From a checkpoint of a small self-supervised image encoder.
Model: 48-pixel images, arch regnet.
Training: muon at rate 0.0037, 4400 steps, batches of 256.
Data: trained on rendered roads seen from a driver's seat, with toy cars, trees and houses, 72500 training examples, 15.5 epochs.
Rows from block 4, named by matrix and row number. Each number is 500 + 25 x the weight over its row's rms, rounded and kept within 0 to 999. All counts start at 0. Numbers have three digits each. After the name is the row's rms in percent of the matrix's.
# convs0: reduce pointwise conv (model.blocks.4.convs.0.weight, 144x80x1x1), inputs 0-79
convs0.0 109:539503503482486516497532519492543493463493506557535521498506475497545476530500532499516454520457473515501495473527450528506495493519456501527491499465458512524498458543537506508451479494524518479502479496491494522458498481492515482501453494
convs0.1 104:499491483469540489469496476486525484530543497472501482505488515502474476546465501486502521537485529504494553501523491540481500526466509490464454522480518505473469457522483468465487517498495505446483475531511508516520511551533478480551507488
convs0.2 106:501511510487530491504455547510449487493506551499482474483507507513463542559492470488527473471496542503497534516506463521508489484476524524472492462480522498489495541499498506506454479534550497508464493538522488516518478483474532512510492546
convs0.3 091:506512534489552489495485509498463493521498563470538516498483528532492474484514524486470486515528485511484442488487476513512498493482487525538472515468514480537484478549503533504482521541471533560489493508532489519506527482479472493542504523
convs0.4 076:495493448526508472505466497524530506468510490480472468502494523496510494510463477499456506494518457500484472453463499524543451500514499474495474503520506473500490491475506547522482541472554446482476489475481503479548527477485475464507494497
convs0.5 099:497490492491463504566474504456483463521513560508492482501517510479495505466500486483460492489494519468503484520489500478485443502512532507484559487518523507467482503486465522543445481470508468462511496526499520452482469515508510469484495506
convs0.6 096:553480473517536522500452477458510514492487502509530466450529498483499478460492465484505488529540495511460503520487526510480473494522475513495491471523506502512487508520455488499503508478484469543469507531484513473463562546530539486512502501
convs0.7 094:496539507468491496514478487481495504452487507469511502529479511459509465502476543508485486521490462529474502533507495530509499453507507543492536503507497523497535492519519455528497513530501499551473521469475485546441462449480502503476466493
convs0.8 109:515511504526485465444544480505496520507512493502498473435450522483514500478469558476524468516513463472511524501514512549534488498479505510480542509489463531555500500494503480486478485500551473525526500501481497480475487484470495513511468516
convs0.9 096:473465468517535495472512538533498495523490550475492533510549495506493489483463469507480529477492477508492527465479496555516469535525510479469506498485502484515482558488555474503452505517455512519501462485503460510495462514500495504493478506
convs0.10 117:465520539486455467491484498536547510518541497503501505502487461502507438463467508459465495526494491482476499508504507475541512473503484477453504484463482512472514533477490523521489526506487470535515477482510476475501549506512508526515554526
convs0.11 101:475518541479481502480484506471505508466481493542465483461493449527478467481469519515459492501498500497527446485462509496530480493527479539497512515545533485497508508541464517508473534522507469536476490537523479478501546463489483499536496500
convs0.12 106:505494469459541483493486541514512479489517474520489518490519457497476548464492460511523511542494510534492494558518513528453495513551466543524497526472526494487540494499472508503505502515522512491515518496510554505513509513494483563495474520
convs0.13 107:508539556458486539486517457534485548475513488484518514440491495489513453513508488486521502470485442490488525495520517514499504429464498492522518521506475517498499482507503497471509506546500517498494480518519511509527482483553532505525519527
convs0.14 104:526505482511525509487488495448485507513511517563469500489489477508490523472496515487474513510508504465527486479434496474515475497548510540478487486553489475496507453483462498571513505507502506509521515518509534472511483497482547488554492514
convs0.15 095:520481474490479471509494504496464463490496493469504478458496511564478483545503536513563496526512472521493491475540478513487499510465480523503519528459481493500518520489489458475533491513513472497493446516443503499517486514497492514537516444
convs0.16 101:515514542497549498475515465555457513483498531502532472505507528510475485482493477483458505458482479483488493481486489517493487498491534474512471520472510502479500507505543469492491474501483482492520460516559515460495475485506527528493513583
convs0.17 097:495475464534492468492511497488478510472523493472509543494478536484487483512459475499500482503483549517523483462499518519525506481574491528447490535540490528476497486503470490508548486499493526517510499548508560522524523483485535513511517485
convs0.18 101:501466489483511484494505465499437494526550538522485467483516492538469542488473482482501489484503517471472453511491526490466499528504540535490516476519488538490473501474479459508490490507505505520467512523490496454516488477520526526528477433
convs0.19 115:495512488475501476464482534484505524510493489584525464477549518532496523524484518510521522499505520453497463506493548519497484493475495515481481531529502479492535509501488559480527485488487498512507495479464475462447468547494513500508515523
convs0.20 103:517467482474480554505552503488519494434496463510532544496518484483520469509458511519496472533499493487518494499473487525511509506521492530516501519506495524454515457474462516477476511508493525537510480459514473510479485500483484475553446488
convs0.21 089:519502518466525507524514543478466498507507526468466463494485491522501495469514478547482468528514509483527496528457501488451470444517516479505490498490513533465481536495521513506505491474470497558524476501542518445528494492495519519480483543
convs0.22 096:523505490450505521487477496470483474540520509488504525472455501474479477543478489485539547493490533507545478486510501476503500518485482530525553507508511485514547478480508490494508489518477502431491497496460509504441486475493461512471512540
convs0.23 090:470534490485527501528513493470509510503540507500529517492507532511495481496460520523454499519535508496490500505509491471492475524576504477541456467470475488490479523476508484479452489487548518497458537484484466467462531480507501511522463474
convs0.24 103:514531501493571510451504488477452509475481534499457465486513515505497519484495506518457483472495548538497486495543512504520531483444520509532499487488506502485504507483566482511503504479503482451492548514520500521525491493492512492535536517
convs0.25 086:482479495520461466458523454503500530522508481502493528525499516512489522513462494491464511455496537511542493483499511496490498521507510518476481467499469482500515516488475512499541499554475525544448476541511484489472523493477522555488556469
convs0.26 096:477510545505453519498563497495491466460525496490468488466490525530492493486469475479476500511524520484474495537503473498519484473487563492496529462501492500482487487470538527497493537507509490484447482468456513455487475475529472522523499488
convs0.27 117:510529498490491525479517482536489524473478506477488502521528481504529494470549493435506471523504477475500550488495571497511486473499485517522538511513431491477513481516488463484498492506454517495500510482491459532524507456536525495508488528
convs0.28 100:547478553499475516486504542495529510476531543505488505439502475466478487482466561509481499496509532558462510461489501497507504482505483523520512526480485516525512502491477507509516506520487511455476514478453478502448510497495487489540523515
convs0.29 093:537464471485486516462468510532493515455511529511528519463517501470479510459506474516506507516524463504460493455481506523494439485527516470491480486499502466467532470476482481485507511539461506474529504508527434481478526486500521474504504512
convs0.30 104:526479515514478539476517530503445517483525517516532533473470466482534518502469511516481479496503478513542482436514514476477467542526451498527473499495500502490502536496480489505448507467505492496481500466534524485483520484524496561492482508
convs0.31 110:486498495473533523481498502550512516476553523493525473451509521500490515420491458508530476465540494512475499470502496508479489492505522531472498484506521515485496501525489541495510509500493464485467510519533462474513476452558516515495499532
convs0.32 108:541486525458499510503523490540484508454502495529485528451504502508498511525476486530487474519510509588492489528512461507525478475508504482536516510466457503453509526469504521482493465540490494482515503500460511466515490456476524500528511503
convs0.33 092:519507495520475510517536505447516499454545527493521507440503477455511466493497535534468485522490525475531520482460510455500470513536478490488469522515492494484533460520489506498503501490463486523458442485505509546514531510502497516510497516
convs0.34 097:497532471505538478467496497510469509491509484548438476497505501470494518481509489518508490500503501513485485517529482517538462522507500483487448479535479487549464496491526501493517574474550546488468525492479505484510493483519490529527533539
convs0.35 089:533498473503485509507531466457456466525494526514486537475471495483525510530485468501515519505484495486576510537498495509506464491494522495494443527503475505495463454493483513500494446499490474465497480528525533470511506530516522517515548479
convs0.36 099:464511488494522511505536506525479491480509511485487436500509537504486522459538504445504465449512494486524501535500477479479490495490500512493541447469511511544526471492509529512521463485502453522468520504513538451508482469531470514502494516
convs0.37 095:506519500502500488459503467471494483497500514467516475442530518466498470489496474547487505518548476481477511503501473469539510552470492483495513511500489492507490505439491498490474520470476461487526529517529526480483520540492508506528424482
convs0.38 109:500493497476479453513490524467460468485511567518467527466463510503463475507500482510506519505520491514450508468521543485498522460503519474539521519487488497467530553518517513471472494491516484473487491449465507472476536519474500522504490492
convs0.39 090:528518525466456529491506479502517546471495501481489517476489516496507536508424494481498488533502505474495476547470493464507513482519480488506459484494492516468498476533507444471476503538500489486509460513490506559483515510486480492467449531
convs0.40 111:495504504487506536454486511531515504471525498498515537506523524468514507496462493550509513535553545528462438491490502496489466533506483519480460498513492482472502494471475449508487508518468500525505508498503507447515497494508532515509443547
convs0.41 091:524520506519599519516498460500463514491488513478451495518471498493512482481482542539511520517472511497509486518548463456500519527468502478504535496494526498543489516462459478518502491472528517521509517510490528484503521477463500483480486510
convs0.42 098:507510469538463472551499499569504466518491487491500504577551476491497462521483518502503483494472532454472506498496492474471505517513462479482489487488456509535529504511530490516509445476489484512476503484513468476510529500501489493476518523
convs0.43 103:509524473503517528472463532508494522509513509503574503475503515524549522507518505482503509442531492494492459519472534495465494519502498469512552481540507493514459506512501480507508459524497498491494488455481494520467527521548493522479497558
convs0.44 092:485468503489485502459495483498500512454487576466470508502457539470523494499535485494487517520488484489492461505501464495492507530508514476507527525497501493513492455502471528507455505496533520445487496498500460513513466469437541474529507489
convs0.45 100:563510495480475490491554495547505489480474503468530476485484491487455485489487500524500507551516477473474467497507482542471518518470493546513455518523487497539528509488476519546551495501489467467504501512500479502463495494529479480490507458
convs0.46 085:495516472520485495432480497540499496510488517498482492459537517452481500481530473477490459521489458480489486494501512482510501460518481496518499494508531439480518533465503512472505490541474542504481490527449482543519472451492505533514508505
convs0.47 094:565484540516507524486515478488562494495527541436488483458494494504525511479497474449504504502488488481490484520492495503509485497506478528464493515470500487563493487510474524515489480506504483465481536461466439523515496497480496492484463514
convs0.48 100:499503511525467470523476565521484476513502506479493531479528522496507493450463480457474474491523506511478502488506550529527477482486516494484511515451486481450481520464468469495463478457520488490477480558471484517488483526466509514502515510
convs0.49 073:491459469533494492489498475489478487466502493496499502481518490514474507501472539462528490503510485485467503528516454509482503543488518470473490459553451475516490513480498483516511471479481476529439513507509536457468474548490529505546492467
convs0.50 105:498488552464543556507502495520477519473496511524522545476561539478475480515482479510526531511561499509478504493521509516478463509521512526514506498513503534465481477447492495493458501511485521479468492446500498507475482530493512513489488530
convs0.51 100:570493489522484504496482505494489511513490453523505522512520538467505524468497498472501495513511490531478496514522492499470475491539499502511515486510467475535459482530491491491477469496547487471510571477472451495467523435503481507519458485
convs0.52 091:510545499462522514476481549539473522457511503475526485491529565490521472546497525478518521480518545547514506473489479508537510452472502485509483486528507512524441524491514467510522515482477500471507511494490464509492485515512474497478524521
convs0.53 094:499489518493506507460506502533489507507461491492506484505509515483540497460504511508489480479461446498465458493533465524476507533543485500506455512531500462512479527492549549462472477491467486496506452496512529521483492468531512525524542533
convs0.54 088:490510474494496500508456480536550476489511493509507470507513495487514477447515472520485530496508542491498538508496481503449430491526475506480485510509507467487503547508514532514496505504498476480558462480478519508491532545492531476534452474
convs0.55 100:469504481511504513476523479490491495486512507475485507489492512491475486522550512529537513454533490499489482477535484546531503502503500502523559543561479518500511435531556503512524471512508483528491516494507491530483474433508500526490495514
convs0.56 106:517521508485486516472516546535506482504519529530502529471461520522538495482465538476491496521493525499491477479521484474502444527531522531460483521463461512452510525498468479453484458498510479525487425505493495481501501484479497504494514485
convs0.57 110:496463469505467511531504547509520486494512528490446486494476492506482482462557443504541474486491489516487523519498534494520487493491476526470499495522490495510497489483486486515500480475456465471474528494560479450524487456520478485510454512
convs0.58 092:480477462481519518449503500487490500502519482526498498529485461534521487468435512471500517487517513480469492532490519509505461492525494531520500489495538529487499515550481517475486493499514493584488458532525472469515507488513521454493461513
convs0.59 090:537502491526547508440479494464513448528507522566517484482489465474519509482489500508508543491491513495501480522491476514522486492512463525479519506500502459574486523462519519462481502485516470513516469478512529504490485461492514471479483519
convs0.60 102:497500479491558484497505449473495473521521460520535490507464516470493468468499494508505547515476492517505511523494479507482433508515539486486510502494518498523466526450483509535462517486468499479476514547506529554485515545495507497521467500
convs0.61 106:492480531530526491465484513485451514499486497515488500484472528515482446529531533544503506539514538539466552471496497518480504519543497510467505499527503550487493463462516461487492505491487485501541502519517483498514453543478541499490490493
convs0.62 074:487520499480461530504477479473531540503476526495506509546491525462527505504446464499485512530492492463511504513516536455481499469492473512508524488498511504493480475463465499447480547481457500502525517470482505562510528481492551485505516498
convs0.63 087:461516465476564484503495473482512526491453512494456488525534493451529514488503512483488480564460484502473491467524496480489532470492483494518496534524518471498531506496498473545528503499489522514507507487483512565507512515524493481474458475
convs0.64 088:532494455514497509484496524509558506532505510493477520529518506488521518469479507452493514478510490501559472479477520492499454495561513499486508478452474477506473482460455470518474472503513508460517514521519498511492559487508514499461531480
convs0.65 106:461487478534502510500489538449474494462498528477449540447471510485488512507513473539485502469496479495476484461510536486488534502491495494500498495527480472481518570504529484508483514459536498466454479528519471488519472518496519523500503475
convs0.66 078:488525516516542515506485491491515433538486500511505518513508498467523531475505490542471520484539469481476469502510506480512523489518498487456508476504523499525459495490488517476487515537503510508529427472515547512499503477477496469452484561
convs0.67 107:463464493475460530489524476501546494481513504500461523464493481488480472482500482565532481483472490511493518496527501517534524473473485526464575476500486480484523452527466500491500494508473470495471463524506500498520471501522537492513533501
convs0.68 116:487467528454484516528531542521518508468520480559508497447458500495490486490469526485483466519479476508533501533500496518534509500461530463543501498503500549483508492463498481467491499491468506455485472478488486487454525493469502479537498506
convs0.69 101:454503492508510463538515515481458456499466478465477506516498517480468527552503480492538476501485550504537484512459489499494500466523490511496463504494484517530474521489502546494451460507504508493530519512519470491489457532504549518493543505
convs0.70 101:486465497470517524533460494505512499543508494517487457501511485489486471527504521487485531533471550461522513522502507522511487477494502545479463468525507504478535470449482498478484483516459501537468473501520487456480559508548485475511507511
convs0.71 105:507508516475447519453493511529524471515532486533499540507522482483503495543515515521492501503499506524504479454526515505498473520529520467485483470510453529488496460462465455454540486518522507493503518462521469518509497481559511487539483486
convs0.72 094:446491535505479482455503525479474450511538510469479538480474499503472482466513476540497471471492501505506480467504516501510514498493503509484493515481464500505508586494532501483534507483531470519447516513524492480541510492506531518532490532
convs0.73 096:504506499467472493463519459519569514524476484501490460493549545502463515472512488484483469506503491478469487491491510532518476518477474536535446486479488509525526512511502496551479500507490465500492448472511516519468513482504464482550502497
convs0.74 106:495489506435493475497515512505530454481468478539539487510494466508502472534558501512508517546502524517465462503497480477546513545476466562527484484520483495467526479496454495476482506482498494532504504486476497496469496493512497475519465496
convs0.75 104:560508465492541507542513470456466519499479489519539512448526523516495475483458515525455488500564502532474471495543511531498499505513496494493485551493527490469533488504493485440506523513470516505484489494506495501520510517486472512518489510
convs0.76 103:485500481505503503478502435495507530517494487498457499491484533504451466513479546527516478516517497480478512448538485501506485487525513494503557522485489514535506494576549464470484522515519497517501470492475540477471490521509522523472515510
convs0.77 090:524461486530520471472492495455525506493519524501501547462529475492476453460464488516503503516500474513486533517483513527451519517554493497532512526457459472469493508509497515496523475482513463516491497506470518530467527545464513481483472495
convs0.78 095:477500482484517472548521495455471451552512473491545523525473501492486533496489491454507500495468508483541477507512483513489506499539446509522490504493481482509509486505525542531472446501486518461476468541483529504483529481476470514502518528
convs0.79 109:489505524512481528560509495492475525495490542497510497452504506499512465498519519483519515512513501484502475501534518485474469494504536471501528505469515479508509482514475479470507456493469502508392516470529524474511504536522446512475498514
convs0.80 106:518498524473476475538467499524491505539520538513525493452529490508474520521489492526521513507517492501484522507478531523509477515498489483479516526449448473486451517458498526454511499521521513515470495500554573525502497518489498462504494468
convs0.81 099:493452551487500493497526542517490462481506516509474540495477471532467488501515498493543525469477470475544521525519518518542479481459466537477553487507502525485488489503514530460468500464486496499465479481507482470521510534494516473520520471
convs0.82 109:497491487478476518499477500514496520534536539521548470470498487516490473451460473490491517469559502456536491455470486503520485533506499530508517506482501530502518491463504492506520474516531464520453511494538528508486540492505505471557485515
convs0.83 098:525455500476518523544478506482485474502527515475473485491503486515522554470435510455493509523484524489512498547484526484477450501529502508487507501477552552513531491478510497489473490487517523520459516536501540521474494489480487536506469486
convs0.84 104:515524497536516502495520524550485485453515497533485485460500521537482495506495508485511514456523491468534480480487489533519494510483541501466464473505523444536458517454497513500467487477532506474451499506471525483498481475504489487545474540
convs0.85 097:505518510504530500469463508528480471508489491529476487463468491523535493528498476495479475484500507527518474518552488496507510513511488506514452492450476463453513480488470543486505504562491460508488514498537500523479494520489511561530555481
convs0.86 092:535491522479457490537462471557499484496502557457468513464518518515456458475478489489487497525477488464484509528452518512504488484510469472504518531489480470498489536505498507474498457457497450486532507511458510499517494494496524495510500470
convs0.87 114:477473508484487528488516497524526488510525515506516447518500481507538512456467504465478472487538512513489488494543472521531485495521525525465500538538464557493485509464474509466521483511557490530505518489458479502469514472493494525534500457
convs0.88 102:511504474548474501505494480510502530484488542516476514464491488498479501511547502493507518556533497482465474530479503493518489473484520472487471465539483440506503471511468485516490474471573461512471485486492531490497485527480555521495516505
convs0.89 096:462466481464474507481529516489489506484532497510469459442527496540496487451473526496450517534476518500454485538497548502476505450521513495535502501497493533493467509505477513484507544499534501486510495515483492516470500513461509503489450479
convs0.90 090:519527496511478459541502533482474499483514532497520491482511512467454509464457446473521520477545431505480522510499450472490501504506538483487507487497515500501484487489511527494480507514477524467529472492528477457531485532555487523497513498
convs0.91 087:506539454484510533504492472489552494500471531511505505497497537501524472504479487493461500530524508473540535506490528515524537467505472483498516522485510481463502542518486499487473461481484550483470544513517492580513526469503526487497509519
convs0.92 106:452483491466477494472490536505543469488552499470484483492466524531487491506518475501531518496504484524540462494503490452508483503427490505504478494474467485515496490505472510481530456539504483500483476492507468525516508451534456509525532493
convs0.93 105:557517503459517508464530513514474516517504529509461455491460493504487531473458497505510512526489524527497503518494510557488479505511523478515479499551507549461480499454539516490470532479513499492489515481496484488474482510517454546466481476
convs0.94 107:455507472477537511538492512509491474479489485497520478447497469491551514461456492534553508493485474541481521438524468489524488477502498478516497529477529520517513456525514500473475505482482535521504489508492476493545504516468473509524494474
convs0.95 096:532488488529487507514498510453461478515502542486479508529491528520468495507468473484516526534454505494510507480512503535523485481495501495466474496557499484482506478508477536535535505484527521504428484492436476474459536531483505477501508496
convs0.96 096:525475481520498512468490516524487512463499537493491500511445481480495478492514463463469474514503492486467511492499500473499515489523515487493488523493485437488522484471464483513443475511526519488508480534504491506467449473511546459577492481
convs0.97 099:531482543478445514498534503518499514525460494516525549480451472521522472469471499530504518518524491480525484483465482474492519500509509550532485519497473486492490516447478514502455525527497475494480514477496481536488479466460457467513496499
convs0.98 099:483529452469499501515517549514479496466554454481518504473508545485492491510523500517502457505539491459505493491525493525516449446492527504502458530496484470492502527496521540489514439495522510521495476528505477478503479504523477514538483514
convs0.99 107:481512532474508494508473529498523534472517538487512501486469484484459541497518512508511458533523488569513498462488466500507509479515457494502468494496486494479577527524497516497471485505494520503500523501519478507518505441462560514517507524
convs0.100 105:486466492521491487475516508511518518495492543509468529483479470510477494457478483488469513564480484467513504487513507493528494487507536521502485453492509454462478481489480508582475503495504448519453470494466489471463501520492498518476518474
convs0.101 101:521529510465492525514509492454495514479482452533489494484476481532535465526521507493537523503531503492480487503547478481543516495457449510562539513451445526499510508531471508506485502503501492490484514455470512504519511498517470485516524479
convs0.102 087:482453481515470442506521490501459513486470491506488483484490492508447506538482578535497453503506513475477543487518484545547491461535538512488490510503497496498493485509505459467508490472494513522518499513464506474488478476473525479516514499
convs0.103 077:473533500495490481536498479452503543488494488485479474488531531522517469493511489529510451548510491475518489531528484494521531520509534474464501480490521540540517522507501515452494479498528549499472475482481528531484500491474549543536512479
convs0.104 096:516482486486516476526490552518464519466487526522486532479529460504503478528509493548507509522468508471490488526497482508486443529486475536505493521493479520472499474460508501459511472485487459532488484462536493468477507562520491482505473457
convs0.105 108:471499512459498491467508539476553461479560526484481489533479488483485506509462493485497500509473500525479484472507518517558489495478508482482519466492531527506503454522490479528505485520536459493447504486519458467475493498473504478545525508
convs0.106 105:498504472529528528485485494510464510522467554513487488534501479461493484500484462553481449505494529511520456481552496526488511539480507495528518496484482513509475502482550454508535489461489491501484543511515533461511459488520502530509509479
convs0.107 102:507537521469498509491516458498525470486500474493546487508514425497470523497474536508507510549479550485534540536517474526461484489486495497481495489515508509529495508486508526511529501525474515505533487555487485536513520527488544474519539503
convs0.108 100:475537521486485526510501494484462494521511494539520513518484452495521447495529526490543538508486516459569501479510482488482495478488478489501476470514537517459529497500474548511484521492472502550460516491513491492536513503510552496538496509
convs0.109 094:489472532505557518471478501544483525469474529487486495464475487486498562522486497520497476502470472478534478540482465495527463514536478479485518495472469488469488491496484496457501519499489517519464494522529542478532477501467504551525510518
convs0.110 109:552490497524497503461513504484476525521508517464500486470456498524494462488476510515533554564538499482498465501527525503475524514522508526528507530526468491453481475470519480535525463525521547484494497508475508530482473512516522530490496492
convs0.111 109:530487457489472473523487527493475514486491488514509528441551540471465474506515539523496526482484502493534488460477488539500482486458422513511489501512493462465508523518533497490478499465486512531537481501523523519493485482488488516516517531
convs0.112 101:486509499510520528462511496530520484484506526510467488468463476529489511455495480500498509513570490464517501513486512503509516499516475496519531505475503460474517483498497507540511471499484417524465531443468512492480555503484494530513481529
convs0.113 106:475475474510508449515471546493464552492480481516507521492560522512501511475476452580513510449491491509450519499516489509503505467506513490503511501492516522502501529473462491465492519472482491525486495487501450503501471529478507492538494492
convs0.114 099:518502451503497501488470470503519463501503535452457518493510554470450498501551489492523513520502446505447481519492479510465534506509482484492512537526500477519501464475448517513496460499520468490537539513500490508524503503494514480490529477
convs0.115 100:481493501508461522498475523485476484546542485517518489479504481471506480483514468511484530461489493472554477420469498544507465535537491489498471472533490503457496484527492505533489488462434523487505491468491479497502517489497490480515507501
convs0.116 102:526478533487489483530451516520564511524514511511476535468477502513462509483453491466484489489551504537473468496491487493510503540514523489453495487510497534505552515480468484476487490523501510488459546513491537460483513476529480519495504524
convs0.117 102:504482486496480463562503504507484512497549493461500518457519481487517515452483458523489507482533431513507472508504539557476480500484496483449510487470512476491504458499471449474513511542486499513475505512487478518518484513540492492502500510
convs0.118 099:470538504477550516493523509501508548480519502551480478491521469460511520482493514489500505497513489502514459536497495496485481483513474501523525488531542524512444456448497508467489520462533504526457557529527509509500495514529498476477473483
convs0.119 098:552454521517473505504500464470463490488531480544486472480502509485520485528546475498503502471488461499507521465507516497513497493514461511495496558449479536477476498482493514486494499508542484477465530506491482498451510461505529532485517446
convs0.120 106:499530499521492494507542496551499496477525508478497499503497478466458521520470552497506469550472512514523524480536473521502483490437545535475486500518490490514505522470480480529502468491468520501489467515467486507495494501537540498519496428
convs0.121 107:517485486462499518465499501524476464545514513515483477511520502458486566454463479478481527511512515475476479480492478513518500487490535496492536492572505550522497513487485473524481527511494459462494506546477518499490493460515515480485519472
convs0.122 100:498496508461469469502508494524445484506505514492526554506468526519485496502500506496515517516524473529486507531485482518468450489532502482505567491529467471511475516519544487499483498495470528510512500459473543505536525446460486458487517501
convs0.123 094:512523525522501491471516517497483464517492482478483519486482533503468492539448560535493496513522543506554490480493529546497498507496510515493463478506504512518512513445495466506519479493469511499475527502459538499498527469534519535561520517
convs0.124 102:518464511502512486501454466503518478538501457516513515446462502468527483498498504500464533471501490487526526507460483533485500529503500501481488533475506488500464489489502534509484535526535548519457472511516576527514499479511491480539514530
convs0.125 095:500453522460490470475514498517468498469505517501461477485481518499550482517494455552466496499525491524511477500450503480491518466503542468500499529511513491515519497479491456475475521469484485505472552472509527485515490437547497515514482503
convs0.126 107:492543498499503519510493467484478516494486527480458467460481479519539489464491495556541509462535509463513461535485482504485498492536488512551524486473450494515497504525495504522538522449543513539516493483513487457494496532498506504521485478
convs0.127 090:478477483490499487468491469517517476499483507531530486506510459440523479471499491482506522525492447523463518464482485453513494500531476515496491481506476488487497505519503467527499583470526523461505473535480458513479485482463486502479535516
convs0.128 104:527460478552479474510465534493467495488484505519504524432492500489508475471475546498496497517516530481529491521493501535529492541476483478502498533526491467539489499550509508496518508481512472452473507461526493457482515457506486504492533532
convs0.129 116:497520523489504529474477497490457428502484515496540511508493496508450505501509491468514472486487466512544522574464535509508512515465530502510530504531514488529478510516489499505512522536497516530570496518507481520468492490495538526513527484
convs0.130 117:544462530464483512489487494494486499519527489521521487496480473514523466516492482523496504524517497433512515491481505468513497523485447565540484503471487504492504475479464490492494507455530460536523514481512504514466472489547493503552510459
convs0.131 085:500500491482469507481509517469490464485504494536525531481498497472458521531501461491476507477544495545534502498455469475467494512467488574523494490510486504463466505499470491525472534482504542475480493495529536539535516499545510491501469493
convs0.132 098:514510567443502516481515494459467502477507505523558491515496478507530484522498521483516506542503528489532481489498478514508511445512491445549492468510509497469517493494524474485503520476496525517484537502492532488513476520488537547529532529
convs0.133 096:509502457475473486500517461561493458488511507441533504515533463519503489511506498476485481492511473518480477508536484525583490467486499551475478484501502528498522467480484502492510484524534496541517475498448497500504493486528508510524505470
convs0.134 107:521494556484511493551507477503512506508506544525492510431552491495503463487469478483479517515488506508496488501470522477471489478492508485489489495498526469478484527506463517511531518512505492497535510500516490468497540574507521522488500421
convs0.135 100:483457461514507487562474530483481488530530535530474447486529501546488495459458496474505470466526527509512476523498521483492493494513490531492551495529508534472485504503528509479489473538504474544501495518487488504486550471472496488512492474
convs0.136 111:527498472513502475458476527528471480483505506476493526514504522498493491496493528445510513501503520513490477503496533519517496528467486506452479469510522507509520574530541512529489500478505477521443504512507480478447545467499500534539482548
convs0.137 087:525496498529521538484484508483465525522539541516506457476524519498467496470496537568521482550497469490528514531499494494516460497504522469526504507463537518542486499508511536481511497449522521507529505513465492459519520489466522509529515517
convs0.138 100:465520515532431491489481478470491496484500533512479469461456541515490517474495479451479508496554474477525516502495519469469489451462463481506472467530479506477473539478505479523447495521518483515517510500491503506493525475512498500513494471
convs0.139 106:492481487467497516417521506514520520480511520494511527460474494513523538474523506493526495479481508503464492506487455485501488457501535489479507487539491499443488498553499503557497521519515494471484495524508486524468449450505532476506483503
convs0.140 101:503495510497490481434465493481477540499531491485472505507494522463506516492503503513502503503520499495541449480472529501519476488545518498526496519501559452485513536500500509544491495496488550558476524493526520461511523500439532501518495487
convs0.141 107:557483480516478532461544511486472528490499537463439485479507470512492475483489503517512450530491504539490519471524490529466519519477489494459514497480488507509488478504506443505524510507514464502466463517487534497539466492491481504508481453
convs0.142 098:491501509516509482519493495484477491479550503503514438451502461485508490482536501533531460507546524478464497473521514480515479477479487465560479494462506521512534525500492502482479461472498458488500528478474545469520493523518491535510483469
convs0.143 118:506504517484502463465514550492465488426525542490444460507513512479451516513490465506545486552474466489488525466504474538533491521494487518498481483455517496483499516486546457506490514507520496483473485485498514509518496487497476493520491506